config = dict(
    model='multi-label image tagger',
    dataset='made-up road signs on poles',
    train_examples=245000,
    image_size=32,
    crop_scale_min=0.8,
    horizontal_flip=False,
    translate=0.12,
    rotation_deg=10,
    arch='mlp_mixer',
    norm='layernorm',
    norm_position='pre',
    activation='reglu',
    mlp_ratio=2.67,
    parallel_block=True,
    inner_norm=False,
    moe='top_k',
    drop_path=0.1,
    num_experts=8,
    moe_every=2,
    expert_mlp_ratio=0.5,
    experts_per_token=2,
    shared_expert=False,
    patch_size=[2, 2],
    layers=12,
    width=192,
    num_labels=58,
    residual_init='none',
    optimizer='muon',
    muon_scale='original',
    lr=0.015,
    momentum=0.95,
    nesterov=True,
    orthogonalizer='newton_schulz_5',
    adamw_lr_other_params=0.00085,
    steps=8600,
    batch_size=64,
    epochs=2.2,
    lr_schedule='wsd',
    decay_fraction=0.3,
    final_lr_fraction=0.01,
    warmup_steps=1720,
    weight_decay=0.0,
    adamw_weight_decay_other_params=0,
)
Rows from block 8 of a small multi-label image tagger, named by matrix and row number. Rows with one number belong to one neuron. Each number is 500 + 40 x the weight over its row's rms, rounded and kept within 0 to 999. All counts start at 0. Numbers have three digits each.
Before each neuron's rows are labels from the 100 images, of 14976, where the neuron reaches its largest size: "top examples" is what is common among them. Only what is clearly more common there than usual is listed. The data: made-up road signs on poles. In brackets: how many of the 100.
# gate: MLP gate (model.blocks.8.mlp.gate.weight, 512x192), inputs 0-191
# fc1: MLP up (model.blocks.8.mlp.fc1.weight, 512x192), inputs 0-191
# fc2: MLP down (model.blocks.8.mlp.fc2.weight, 192x512, transposed), outputs 0-191

top examples: hexagon sign (41); ? (27)
gate.359:459470490540516529520527485563484543583509514474447442518553502420510436475494486497433459455531487440438470452532480515501570514482562585556525534457494499548472467385496439552445515514490428507502497516519562516494517523490513550542483529468502519460440509505502510548466553575497519510480520477469581460499480468511504493559518541470465449521538517509510464519559541435497519586502552532440483557496462484517466444434462434493481552526445494520471459477516561496410481485522471602513518514404534560432536451575523491532503479546445461499535496496543527474454500450580497489
fc1.359:522537536504473547401525516536529494524506457492452501498474522418535448453537508536490539385435460437490457458560508520481536461521522498460565510465499546475507495519552488518509515480567505559498449464476498464491512490505580503462466564459495515551458535480470512478482559468486497485521482427512548493520503477405489490535509499420510472521488486496567529619387561520530570500462546578473487523420487452515497478566465437468542544519485491463504473518512533496569434526440557491475499508465490447441536476557571513495508511430487551557520473543489525465475500459555418525
fc2.359:509514447492439459570411451515429566427521505512520525478540539484517513569475511496421532507556509559471509608476500481499483549493525441548507499501513488425557507491476502456451470526428507570509505567510537487534482416482532428530472487516518466520539522462546495579525511564487494440459510507471519463535541490581503484440501520558526496484502473453489436538620413472452506474500485482437462522485533493519497511516486551533466482448574477486369548499484495480503549457514488553533449470562542449479463482453454455492515499470514583499507473524473478514498529492499434563

top examples: square sign (43)
gate.369:462434482478595499431494450491490508570474521504443509556500462498517473477431462484509519505465559432528535513433439478489554463510480508541471490425565526505525516510565453477492543469579530431426491560522469475469563555514461506478493524509553509540493449461465504505471554492564544529491545500519499493491371481435517467538476495493506481478499530472491535511509470525479521507563486479452489517466550499493499549532488445563537486573562491406541487518507600512453549515462557442557443460469432511475581485544541540560511494455508503428479589473506514578513511501502549462
fc1.369:508483469540540510485556494458436489532418498532485501487470502482493541457437499478516487398512501544509495501488473416471471434572491477505502524499507544463483497469493428477430427492488516550609579496503494451438486558494520535474467566494479489526499505553543500497513512544503512467463495492494538464520490474467546521508473503490493509494527487508475484535421611427454546440501492492492481466536463465488438497535490520523418547487527461494552474594452481596506571488541479557604569555501517507498526494547588447504479492544489480471504476625510459514487424503402491514
fc2.369:467458464453491464578484506452532459469440437555624490474428460442495491487518466531437499546557498532497482530563485543496474601478501556534483521501543513547454499464464453477492534543485528510478459498468528512522489521516483427461410408487509468448503480497446518503505526499486505560489431525555449527580473559544475488498492496526550531537540535453475458456550456516495516545552505566512500502445494584490516486504604508517514484533464518462444480465580603458511452551464494484417455509481463526493555485529470515471454456499497473465574513566471527492492513477534588489

top examples: square sign (48)
gate.286:465438529423556477483531513512554513450512537528535458506498495457495481541449562516534548471572539483509499540463471397501482467516448487459452422483514472501461533535483561530518485447447507430471555455475478422500550484526501520478464424490489514511457519514513543432527521480464546596547427524492440576568477479473518441491535511506467529529483515566489456436539458482553505574517598484505517493486459507522577514542476494487494499426510394489523531508467514491514475587420519574524564519504460478527492528483500480469531515479452467538564469465540481478493448448523477401
fc1.286:552501555480501503513486487436513533482476470475533567448498533452544530471454556466528467525471559396536460493518482552510495492459451477509566469524482486506499487547454534498502451571495510501477487501424543576519503550531642506550438440494504473521551472521546493513464452564463447499507506499574565435421517545531505454475472519505476501509488555585513534500491495537507549483476457454503506471560495416559442503574499549477403451452520519510514467529392419530502492583566556489481544506528480540482408472508513498517482492463453515519510517482473503527521436507463478486
fc2.286:450514483502522488510500465552551474520472531486574461504513565516470433605481396493547537504499593562502502539501545472487495499454503500527469540475466447479527526488554442449459533419455526507488588454526467496517543563510498485449497489530473543493463469436525521482541539451550553528544482490495491530467504525513499534509503445449510548512479504436470558401578458516500544543521526515518447529500495526422517499485570436510578548469422491541572560458586527460565451496482507553483507519556442455471511467523530458461506484438487518452543429460438566494507511486510507452

top examples: crescent (28)
gate.429:523585530550513478483525491474497461449474527426505532501522457466487494489508446516512545565483515537471424551501541549599464466486520475475468502524505517505493538531509457557486532437445480562521508534514488456486482546501543503496493442542531526454479567529388504614481504444520538431539467478462532582445536474484465417470519449490519545541545441539432493449483504450492461440510437495442475514457490516463438447556610485486543504503503530489416493491511542504469528521484512481493492548519453488535485564558510490491497421482438461552459544479457476566523555482562453440
fc1.429:465525487545528495556451537500525461467547462444541521536529460418528457526464499541548486526480582492457515472513437491482475452491528553446542497519442514480472467370520518461513513510537546527562483415523477487543460481433532534528475485459495510506549492478563510478465448490502449405457518498501529485479603490487520488484501481480517517465489450558532446546463487543486524496529505554446529464497505485495483495433433466523582464436487536538474554487564406439531549495510506532496531496511502610532532471466460526581564406476550568471571561457518483480499509555473506498
fc2.429:476502487437583450519469471526540536511522506509538552535403528555495476524451528570553517450517501521529529425491539574475494525520472498504496502440478554488526556495556431483507510487501471542464449501471491510596477514554438553399467519473471418470449521549499531468519498469495484543463489569577504560556513473557463485532448395478474459495518496460508597492581521538504470494506477504549482529536511518393499485531525470492441524508469507466527470526512486540517503425533553492494470452517624548505433462503554503521491540549499464470447421495498476450482473516538476548

top examples: hexagon sign (55)
gate.229:444536507488492454476461496592478520513509558549433516492515526505495519578528475472534425495453488477441496500433486463478548482519489524513562479562484506516450475505594549451431536495450477495512493452449568501510522506489561456499448464541484524521509483489575513466567523398565502497479588447489482518508542517492492510463466534501559438458473436466474531442429498538513486462511491522452517418477616494490455481483510469589559562547564511496563480463434498436484498525491487474519488564541442546470483483509472472492519456439487470415490535539497452458519515519555467587
fc1.229:427551549587400503594456514463522465464448466519480541469534593570544552451465558433522550495488513514505481503535597516477514495471406517511430518522468533517564534491519480485535476477480486497591495545503491496562563515485413515541524525430501514525484513451559530535534527529494470512550481494404512520460477548495475491437474559561496542551451536455437462541530481514478505511462509452456570475455571540527465525456450478515519498504494431478475497508490500486467481491558508520524440545527434474476515531458519466475421500481539549548474465444515474561506513452455490460
fc2.229:601517484468580513464447426504558492539465566380454476487438574476497434508529510529499500460451461536526448426514507463503563414516513506470495478476550466529475434482523492401456530475483497510521531478501549544424456455495594518509485493493451526484528542542495466512450514451449532491483444526576504480576537511450530509545498466549451542519470477477542464522493476550541537485532468516486479476501487504480505471553510409438565505497522545507438521533449498469453553518502486475512564474538468492500577444532601499515528448489506512514459524545501498490559514548434530560

top examples: crescent (99)
gate.53:552534476517476483453471527495533540502510541537497516437440496585580495522536502499456412565533582545557434543576479483539463479424500475493481478479496484542494514489401491484482539521532547502464477476498448461511507507605510484438511461502456476504516497532531528494479500496482491482536559516562443506493519520495532433503504525593553411507416491541462451457586512550441446450558516531506534478544453479524506458524445491466513523504525489499522526491506545537443572431546555531524499481528516537434427390469474441481509458488479513458516517502442562425474476472447525492
fc1.53:495488559491509493454546621432459493541511521498528536529411514500408514469504483493465476486490456519505420518594500518437462476434479481509550426554499451542515550453494486520511603448473441496565537508479532453531459437497471518511461523463524524481523461472506542399491510497546503504490531503554530522556528525488535483512490459552460574458446440453448499495458541498447456518477470468498467459524465445477495432545497519517490497501537575446494535489563476537526484498474451578583512491468523580523457449555508575466479492462453517475537502520462546454588507544496482452
fc2.53:517582473442432556497545461476560552447519499551455476533527494502510517609450526445517550523458521433566483474487481466523474452443545513410471521444444490483470516560549508484469492466531516489438441473511511516466478536501468456502531428555489487534531490537493492568476467497508494504439558457522540506521455516472466473507537517495488432485533518491547399498467508520504569512494565525473564518457524491511568497415534437497482466568524491494546570518518448530446535605528463435516566552550525552504472552454455463480419512510506532569544506521524469494525473455427513467

top examples: crescent (52)
gate.495:512542496472419543476426535511503467564480519511502449474467529528472530481535523496464563557510535424573517507552508487524485491459484543491455534552464517541443508557505504508460492422465560433506512500473476457511485466550419471470563476539429466502536470556564497454537494492491491478531483457487418597491482514445418494429565522573452498509485527519450426503558509481453454408473528499510551508510441456465503509532532482559486552475512459478444505557528546542524506580504473480597480414474518443537420494507515520439533469463514495563508524503464531485459491530460568519
fc1.495:537492516495580475465559517479502489559543445405478469458427482521525545513502477490586451566484469521432539473557445516520530467459563482500516497474432494486543487494440522552506538559470454576558466464512573545468510486529498439487454481491490483518542551515530504497460428466534485485532482544556633538522536542528451471509443476491484539430519463504572433484498580535513502527547500546478483525460464461463514487512478488589462500516529593449521510495524505439508512442518532539496506417512533491512555521482434451475538458460445421505488445498544544457478544495451458511
fc2.495:535546486441445555501541568522537435532416530542553460523521502502435444515508563516430518596516521459541438518497522532524486552483499485475475454494461547455394552577489444511492548507486476495487472548500469525450476495516530478508541400525493497496565540522486486516479564485490525549584517425536535544462519444537472546484514504443484472545463503483504482513558467525498438524479550488523548504478513467429544562473535478443461460463523471542448537509412469505505501483484411497536473587467551482504457448495544485491407534505520517572457506449464537459482514469509587516

top examples: arrow left (46)
gate.441:486494528449469476455471487491475603522530466511419499470498480529497557470526477500474505570540434434542522502517484502496493579495392475534487461496504506519512523518517455471519461497498484501534509498487543536517535547448539496447453468476495493497524472541484586550438549487493484437532536453440492491563403489468472454499559504483507523523512519497467494479538545464538564509534551616490587431419414475539524472514452542449451584454537521466462461536459584501471499557489490513575472453408504515586498536532487499499524537498455512565466492548575460523516485481516540450
fc1.441:486411468491531495547492485530455459493512522512531452558549443500470511475443417515466499506516515468576556542452515556454519458498497404484559486497424470484450521568453515538515526469542471410540477478544495543540485504511495476470399521434542461469512466519495557395488479541468508481437512483398489473504504561502477511471612514436507579475484512508580468526520527501525571517466550517524577548534497536532555524437487528452482548485484468512529471452508459482491474460472487553512467488501459496474488502580530497514533580450478467518456436552478521448544488479442509445
fc2.441:560575486505480487530546461512448598452493484523457491476446547536584482574418494489510531445516425564410456458499506526502462529467473572525461533483546512537482502482467497514480446510510435567474513539529506503427498472494441538448553433548525548512460485532473505498484478504559493535463551496475498509558449505490473477615513472548527536604522469485572535475541519481452456533500483484430443512493483492545472487493492536502515483550555487511505472565490427518469488453606505488514538474521583413470489481426462524516514518516466486512512519503496410456486475557554481454

top examples: white face (32); grey face (31)
gate.14:434430520463447527427510463493534464471500466477505520500529533467517500512495511539492480558489495485510621565540501503505500452460466452542502477466569397425470496552502515504482491541502512475486494510527417567481467526503555603451567521463469562482519545530494483530564461505470544531549477509486491401466510458528539480539464457480503520535514475465523473487547573444511474526469458471573552570477503516526554435451502436469463469514517557528494525449518561521535520459456489377475498518493453491525436511474480456485389486529509520527453386486497507468464549504528516497
fc1.14:531515535465443512457501499471599484505512439538525510469513475521497446453553511500571448496539532508513532533547491557552490504454537473486487490524462421564442567518452511530566490488482482496506481505487439532485503398516630477492468459496517534556483506573512565531473536508493479472456505524527523498519540503539469494494485510441475435431484460517501455470478496507457556523509458498590496536425560510452526490477541506477488511514485477489523499457531539493489519551578542398476507467447435540535444489442423544576480502468458537521494419482445385553493544578462480470
fc2.14:525470454564519519511538469550491513480532480538514482535449460511465527469465476544481555524484508532506460549473458444491496474561493462527549522393567551461578548512551363484547498513535531486490517476489569467533440473441419465435498516543513567479513465472540518578497507493498507543491443502551499491431453475505501557519502511446526459499462447485445560469505488500560425480479459523516538515563528550474475484513466563572463563452463526496521495475455577457524525542455443576505557533505485452466597511505474499518513505532475502498419474524444542453449472525510578457

top examples: arrow left (85)
gate.190:456524543430466585484483563402523543494501562519512458532513496504570457484480534535518519557463445553484517498534482432520430520533512510578515574563502480430472464468474567509561493508538467465519463467480475444492518491507495554589406471529492510477510484523473543510588538467534441501473355485549463489483547437543447516429507482509467438532535489520491578513564514489473457520469488523426510533552489523506526449467547494527497530506523531588489484521545459516446555517496466434450490520482512456479444495549490529460449568457507466493527477547494447521499498550531456499
fc1.190:618470510475424509499477546591568539571441514537530437576547497450527505543549552469446524457497590503487504507481521456437544511513525468523433436513470511487480503475516489486477454515478511525513455537552455434526503529499480550560506456548555459515548479442525439482520445510501429501456564492503506443489576530535496585534528441490493545575413488441461420496473540526446443488494517477543453521569513499464469487470518471456521467509435491529466554550503499526453512480520569490467505542473554483493528465423465510512497482489515506461478451434517448527476485511413462517
fc2.190:456553521501474547484482444484483506433524443456521502552470565455517488459444404518502472508497510499476483510489500519493496515491536501539575500474568516459404466486515462569469490446550482482533520555494434528488465533572511470425552502507525511480447575552506561504522530458568488490446503488483478534491562485503489541549474608533591491476514403470499510504435359481549562529516569490485548512441520474489501449570468501535494476484479473495449476505474455460464431463561514538462513477581464524514514566435560460535489499527468532552453496460486543513465503457494550515

top examples: arrow left (41)
gate.193:423515503527549471493512553531586500557494479520456543465519549510522481524510524501488547472474510547416513491522463511500499446540461459458448521482524469509456494594526500483525423529464469467533474485523523560494478506481446501484471494527447511449546543453398515399516505548483519486529480429552514492441574489521478515492457452544471465498464517532474486567598522407468589559499502511528540554505509495443531455488539535425513589554496448480496488416596505498574465517454477451522518444506515554515531504545540557500492516476523550583447500440476554512527514478447512524
fc1.193:432510518572563508515467505554597512569447473501444525555522476533494505506498537456542532489438505521523494537454519563462535509566499476472457545477453437529495496462475503583476443457482524512511532509509419502465559556500411505519531507573525536521441531540504483464517531556520547513504487442501467496483421450523488527462475490419511495518545457470494455568507467495525533493458474520440478533482441541536543564474515511485523491513527535533498461413531396519548577459502503537514548466540455524507508456524497519507562435444518499515443456526484465545452500481562343510
fc2.193:540552596432483465528455544449432462481566541537493458467552546503439512463527500484553486474459504474515493498460474469551552477527420388521500514461525462485476531451575494475506626521567479567476507456522467500495527492436518482522488496385395463501561503520521579481611512525430473497495463554498473475416488452464481495495480495452591542517504498483520533548486459489482497529509509514471506507492519474494481559511495501546452528512538546532537462537494563543515524515508497448472480535474557521549473486459486538544536470491539519453572532465542475539444495441504452464

top examples: arrow left (78)
gate.9:423571476495523489504466555502534516445481479478540517494509450504520516437480536490514546453513479529428493531515516504510458514546524466535521533538542454532511460627491483550570466520527463495451530533522479417416526511536545500484496511552526523506566479543495582456490465513482519542449463451593527531435423536479435532498488511482503512523511539500556504483530477436533509529542512578505516530491601394526520535404504435514463508495462481515468436439516477491530576509459509470489516436537540457472540549502561509529510532494540577582444473548520504533453430488557478519
fc1.9:458510570508550556452491500429557462501522534529489532565523507522517542556487486432524470525495514543457534487485469530524488552467474482473458526481497464482483483523470545428560499449553488461500506432482623543469457465486439488512503465502477538575494477524528521487484535474579517568439431505607481515407506507493445501471472464474496524497493538531508576467451511465474539520523530554432445506438545504450487500475496469497611492488467574455509516483491501459498430490536495490479553515485481475494533503493442515478489514489493458542470575540501428585581622527554438518
fc2.9:500512509409543445523465536405502428473510542461514490422561517475508459534513425454577525531453474538581485523504454481504543538600458434452478640481521502557448416467519506489516527538518550533483516526527438416485525529460494479502465478492465481496550510514534522489522523535510517515499466481515485494487449499499533481480558535494470437490498464428494476557470483534494464490454530557530491555516541541477544545478551509496490522438539481502472459519455561507513560454487498459498486462474601535467498418518476568453526493492483548548504518499589533474433417490538544441

top examples: square sign (73)
gate.343:497494467483447551510477504530570517549554541480520565540524500521526522515431432553504505461494577516513464429446503542484512441410466519463451445489488508463543509506584533468367431475469455464504451470529455523516518567454536500576534530546561532541551405470498552498569523524490514472448503498580528483442461493524508513510426527559507514509482452511458481461510468514472545469467510554500528484493453511521410484540414548501557455515540485526577430527493493517527512543473490491451479489445468521556557500492461522459469511502507511524467535590507523501454557575497461482
fc1.343:539490500478519500492491523490502484573512524505535524524437489477441457537494500533437511447478574557499452461514519500503536491464413481556515471504476504474547525434511472468448535477458504503507446466582476445553447525408533497459492654454516509593530498412481507560546511480464513504494511527522471453485485492513543485486465513557519497459537535471532504496536479548509579517433456495507491469486458492523492439485413528599555452416538488533562401538498491516488514483495466521550548452499528470470560496446453480551515513493489576526606526580510468544514505486543521476
fc2.343:486534490424506463455530550523396459465478499431551409515503457467471511502533500519520455467479526523512481480520499520591511527455542492527483597478477505524469533491431467516558537482442543514431464516501488491500482553565468470471553505477498461640484496490484425448472470538500470506576431458473557559500496535496487441599545468513527558530539533517506519469480484516427542510490472459559537477511544566454481530544538527503414510489440454484581496507548544551466491506477565520425543556502522570523548498540490465482468532495497512490508488421524534477485494412468498498

top examples: square sign (47)
gate.444:447437483550496565517578436569519489480488505490538510502483474548437426489439477514478443477501547449456471464479497398507520485519516479467486444473474537492538545458571505476494499521537484468539506440554502385482538492505537412566524479594500502513512465505484452500610483493518588523530518460502542497496520481543491457497495450541519498505474535564495450467447560543458535511471555500590475459534442558437477477504425505546518430514536463461479467526534508517558543517546503575469517549586568546580511503519487552521532472501562479479533447516524502481485482491483487551
fc1.444:506563613517535426487462511543490593517485501494503471521483527439438593544467552478458483515549465493513474489536544482508472544480541497467443508473415530584557508496459529511505437513517526503468462487542489442464449498587429476488467450526521525432527459517508507515477486485528458507417499492512514564481526498519506501428455545509494507522526453560512436517475503500527470558504562506530548477425553447512509543492521418488481505529450470522538560453497509471553487532506544512502516424449515449437486508522580448502546529473577564503558460419548489466594476453475553469
fc2.444:451405493539485522512521431430494519470534483549575407553473440565480472511511448549614492525472452508471478487506499489488541453547446523484526519578467477420570499459483529497425504551529441514508598558547520536484569485463512531557520489547478462489542470517482471503536466464487498472550516467428415517543489511362492522573550477490487455482459472499446505596485575487508463464484466466491530480465474542474462468505485541459547425470489532513483490563521505513466443482529508512502543510506513536511557513571415540444503491528482512457491490544473481511469510523479503495

top examples: arrow left (79)
gate.86:484478498541532509454495509462501542470552495508537515507481539463532499542489530474491486438524467499436528492452440487549570510509535527408499478508455422488510465581456553447465521517470497423510533523466540528443465508522501491505448528502511476435432564569550430402508560536524548511457484476582487502473547500466522467537467487539457418532558495481526555478476526460489477459548520555486550522493534481448525475461550501503452489546494523471511526376500497492490557573510454557468572514475402540445406502554520473494536582488501504547539491573534548513551520499566468507
fc1.86:451510553452538512468545514540489459510509499479554536574462506553518443510463475524537501534440483560532476500491421535497534492508562515492502516479546500528493483506442518518430515419546459480458501425484491530567563529491590454422531444514502495496452493526517446444549606534543496444493474467570493523484490511548434459509520520531461498522507473446488540438516471497495576526479472530495452463475540525571531472501542457498461485582458479433554500420516395528519471546481429525492548491506419467528463480570597549431472530459486509508527503532544560465477505521553455514
fc2.86:543506530560477482525489499458485571526508494471468440463513561471500523478504570490464503501514526419495505518408559517496491524482476493455494518472505495487547560485505534444540508501450507504489510519537532478491579460430470520487443518518520477483573498401421559568505458531412491509466451484503534573511491429498543524459499478551588532391440608505436523525501472499508466560553521479537589508521447439495523559481476523517521537426491489504449475470444533439495505526499499490478461496506645514483557422461521470504494436552490495485528501477521516478489503451577486497

top examples: crescent (42)
gate.155:490505519495515509463481520409481559466498532463451576481496519505453510555571508532599450475460507513470507453545490434546445525556518494565503523477536482510455498450457454511485576489488551596497562462510502480501478470467375524524504517547473533398458457512473542576418521431506512534455500478532539483586455552492491553515465495521484477436414473481512472503502538439517476439569487416467483460460425441453478509509491500472540497461504554524514518424517483514541501537488470474483552477556464493470475500443491531562521440533482479483524477588530526524490479510434526534
fc1.155:495448527467469476488461594443507509448516562471585510565503543519539490512529518424443556438518497547476441588575574546521525514533520523510521519569534460433551440492536519499553552511430594465515487465482555509520513453467523538487459496501493563487572418494435539440485504492507489501549490509493483479560490440492528457432496533542472503467555466509555423441462475463470478523493533498486488472522455488453484507457481485498517488447490528505454480532446549471475501541502476483508527510497532474509517542591485494455480456502480424534625409477461493485542492431512424518
fc2.155:495553528544455498482486500474511484482531444474477518531528478491498459555489459483583451530465569516509549402512453419581492501529531501520489429450472496513505434454499447533498515544499528539558583429543488489515553488590420501468590479508506441487493519481529509494475431479546515560508565479487560535499448537483474447558506436535494525487471522504484521422506529440473437506440447501515546433535493560571478439471483514518549541522466519443510533463437485510471531602494583532548452454427453519487517483454508464565590541478451499505487521507513489556482503507506530502

top examples: hexagon sign (97)
gate.244:467533474608498501542467456427506484544518540607476449473492533446532481519546593495560491435530513559474498470487540498493544477531511483474491458496497450509445484485529467558479502515500487462556443455519440425531505530492545530499475550497496530509422484467521533480575504572517487535495563478505441559501523480470517497479519550423469459530482501421460474510460462511439513505559550516478525580566550477490508470420467481636493456536455526434485577455424499463441487471500476520534510520500461533388488469497464510523541477536478435461524497482446443490458496493481478511
fc1.244:456474513550446554451511389501494488521518528467526470472565535495514543485469498550526524507481441512516552494494511533474543471474485468539532528488437485530477488459538474479471528540500451516506445508460520514531504503425499528481440542515482535419500489390467502500517603495478419523529569509483484420490453509454413550503526461580503536499533495586527401475483540549502510460483512538565475411440524527506436529467495564472537491511459483489534575451522439419566508533518521407482541468518473465480548593493517497546435514499510511447467496492475485538430463546540482500
fc2.244:511487477511527481417458492513527452459428539429441513478512538498515478546526504437485568449504468471489464536501565446442518549513445499546475466557512508482519489467533506495509442488443528539514489467549519506446476405551556497468436437524519478434496502461526513481529445540504540469493492487512478595481586546437489478573520533476507471460447497427446467542471476566558507529576509466502529489471492515523461566476537466506503504524633571477529543480436506520520480434541500490579503493549475504559521439512500484535516449468432437484496525516454506516615492515502553560

top examples: hexagon sign (93)
gate.201:445555522547466545478518443488467466523485582505455396517516567533515511617539606467566498438527543484492514529471563439437536425490548599440484457479478478457410556489506536455449452446432541491536553494470507513481566524473538413522495445468510466445503525581565545496498458515492479460490496519473488513416415507516502526487523558576468517563505514530474503452462519446502491487498461478499469496472470507459509497496500535529480483483500555509534574482455502481486506473487511519481443464507453487486497496461482480498537501497535422500403549547512470522516511469480479570
fc1.201:427472469564484503471540495483505546499634477519454488496513553480526496521528455559597492470477466492478522540520461513480507435462514508495561505476588509414478556533507476499563473529510503557586447525401545515515452465463471554478584488512521587434494443482547504514486488490522505500475501504465511480476468521504424457495609456462519500463494535422506517493522469543475490508502519485501511488547542466412522486492478435483523581453502516507555510499455450487489492488459510476488575485617509493520501521494464453463507538520527548401516443476508425469520476478564444449
fc2.201:546508481466491482503470493532528537523417544534428511524435474526518487538517547433512542474464515519468494499506548488505553436480494460580542464580474559491446419532573525488467425496449561484477531472547453549479499458523528487535441408501515517487489471514514529461474559478444478576500531439566447487483528555526613510495456489546447473486491459522464485503482485533529496454547428542502416472516516491492519579461534492469529525566554495483451548551466568473460498471505517555566453454457517530535499491483512497503518393512506446501446472457494582494545484588463454499

top examples: white face (28)
gate.153:527449503539483554497506513522418561531520515542456429559476526524516496473571478449481494480503420491487501433483486551494487481495490463501523508525520436436480541451484484512432507467509455454448509562470502518466507456517555445519464534534472477504488526548403462514512542548487439484600513477573448532526469477556544462522448525523466493582461520479446491477541527534542476530517484483464469502570504526459498478546473530515501575489541500459564468569503556441510635515523436472464600488449528520500452551494491507570497422500548489503568505509492550463469439473596522479
fc1.153:547559483513476445510476520541537471418502438592504486565503503521516509497490485535466518548485513552537449488439505511449595469481484467517520518455419541593496474498408535517478456515449447481543517544482579504488467472530521446461469556470549487444552475427491523469488495509514530462547549460531514543552509509516538489506521532537458573436503496500457492519413575517529516482499473527523513453480443526490494474533487460516613580492498513503509519547450491466544530435493530465502420508477491477494508407498471590440448458461484494385429488521545500540518507486443452505
fc2.153:479427532447451490589515427519583551478489506432469582394470491499522485528479539520440459522469501507473524538425414491509465534422420537565500488537460473574440478507503544541492471449458500442503447513447483502496551519452534505495550479524519492500483513520534522465527532521514526478478527434500567532506471560447453523582475523422554475493482453452459499534492476529510438569546485495553516537512527480486548435545521501503512518465499482512478532441520504551431467458478479500525586509527529443516557560475436415563553513524510564493529497470440536524491531520484566516

top examples: crescent (51)
gate.230:429528443527471510539495463473510482499540514453440428498539514507474429458464474472510520473482471508527440489510489476429503456502490508520483477530561544481533533548436502509533525581426468495479548478492489501584495553467552509525494507465559481483571538433465522540454530501491466480512436593479526537523486497558511502444512480504452530507499487456480583465615477371519541492511452527512513561480451512521474523522462481434472493529508474462489534420514576526510476585574434575491438538501508451528595491530515463399553544454510452455484525482494514501559479503523535508
fc1.230:492531456565436461530513429490483589560518476499476498585491476498511494434535422545483482538504476544464555568505479524464504486504490505525508472552515505471498524499493515445469470486511577556468463451512472559596504502494487502483588500521498521465503522513548477544430491467453490430428506490484425548459472551519520496511522502470464512456497525467477492446491576490502487532553488490523547529430394460554469474400574522463491510481539501558488537548471618493554500540494462504447435483551466460466531416510480453515433528520471523472431524553479449466548544501484562550
fc2.230:539548502487477534408538568533492517498495541540549530528495501516494492459538530503526489452508467470496481510509522474534443496501509531475561443489490450583522528462406456488563514471514512418528502483455487482482490466573468439457464481440463509453432451504545517452521465562577534493503600458463527456503494500466495480518510511509574579488548481530437424562400486511491546516450548573502448538498502424514559488446483580479571511419467501453481524478473434474505495487521564427517487500447550553520489504525491492576503423564479559540497486502519497538559498536435499521

top examples: hexagon sign (73)
gate.138:475493446529494476529489472470455463466502491546553556470532495494545434534550542492417485489474471511490543532550499498574478414539482463596507450407521462485535519457495451572494547545541517491561491487506482468427481429479425488483433470507539470498467430578528508438466512506444551541456507487482463499590523477567530491529509497516524545430539532482514483476456535549509484505451512475481504526529532460450467486455536545455446464491513526512500538526533467538470402533465503542597501517521481523486441585529436518601483575538470537473544492528453560458485454471507551537
fc1.138:457518473522552552426536504611500498541477517453509484497502489456491500451517434451575496529568487499555492496430455483439513519537502493513538458562542503565475477499512554467457538442470471532503535460526468512583529475487462491495541513525513520532500584451496523538527502538582460496503509546477529488472422457462453582483440473511512557527501493448504535509492486424517468485529467494563470498502444505520538535523477482510569561580501452401557483455488517442469532449621545499500467514457507458559535521505579493420522493576520504418500489477557448504539561490454478484
fc2.138:546446420523498489518449485520508537532578483457462505409545482496509416490529547534470526513483531464507436525509457511563513441427488484563530505487512523522496480492425480554526449531533509446474527519429503474454508489558405502532573523449518495520496544549509468511512497525432460467493443493515475541496523546533537492499501498463504506513513489453548443534480510582461540484501519478436573428447481529451475536508555464468472482479521534488541518524546509533531406546384436540482505478541468565529554527505416581603481454533507470558546515499482496438518485555567525539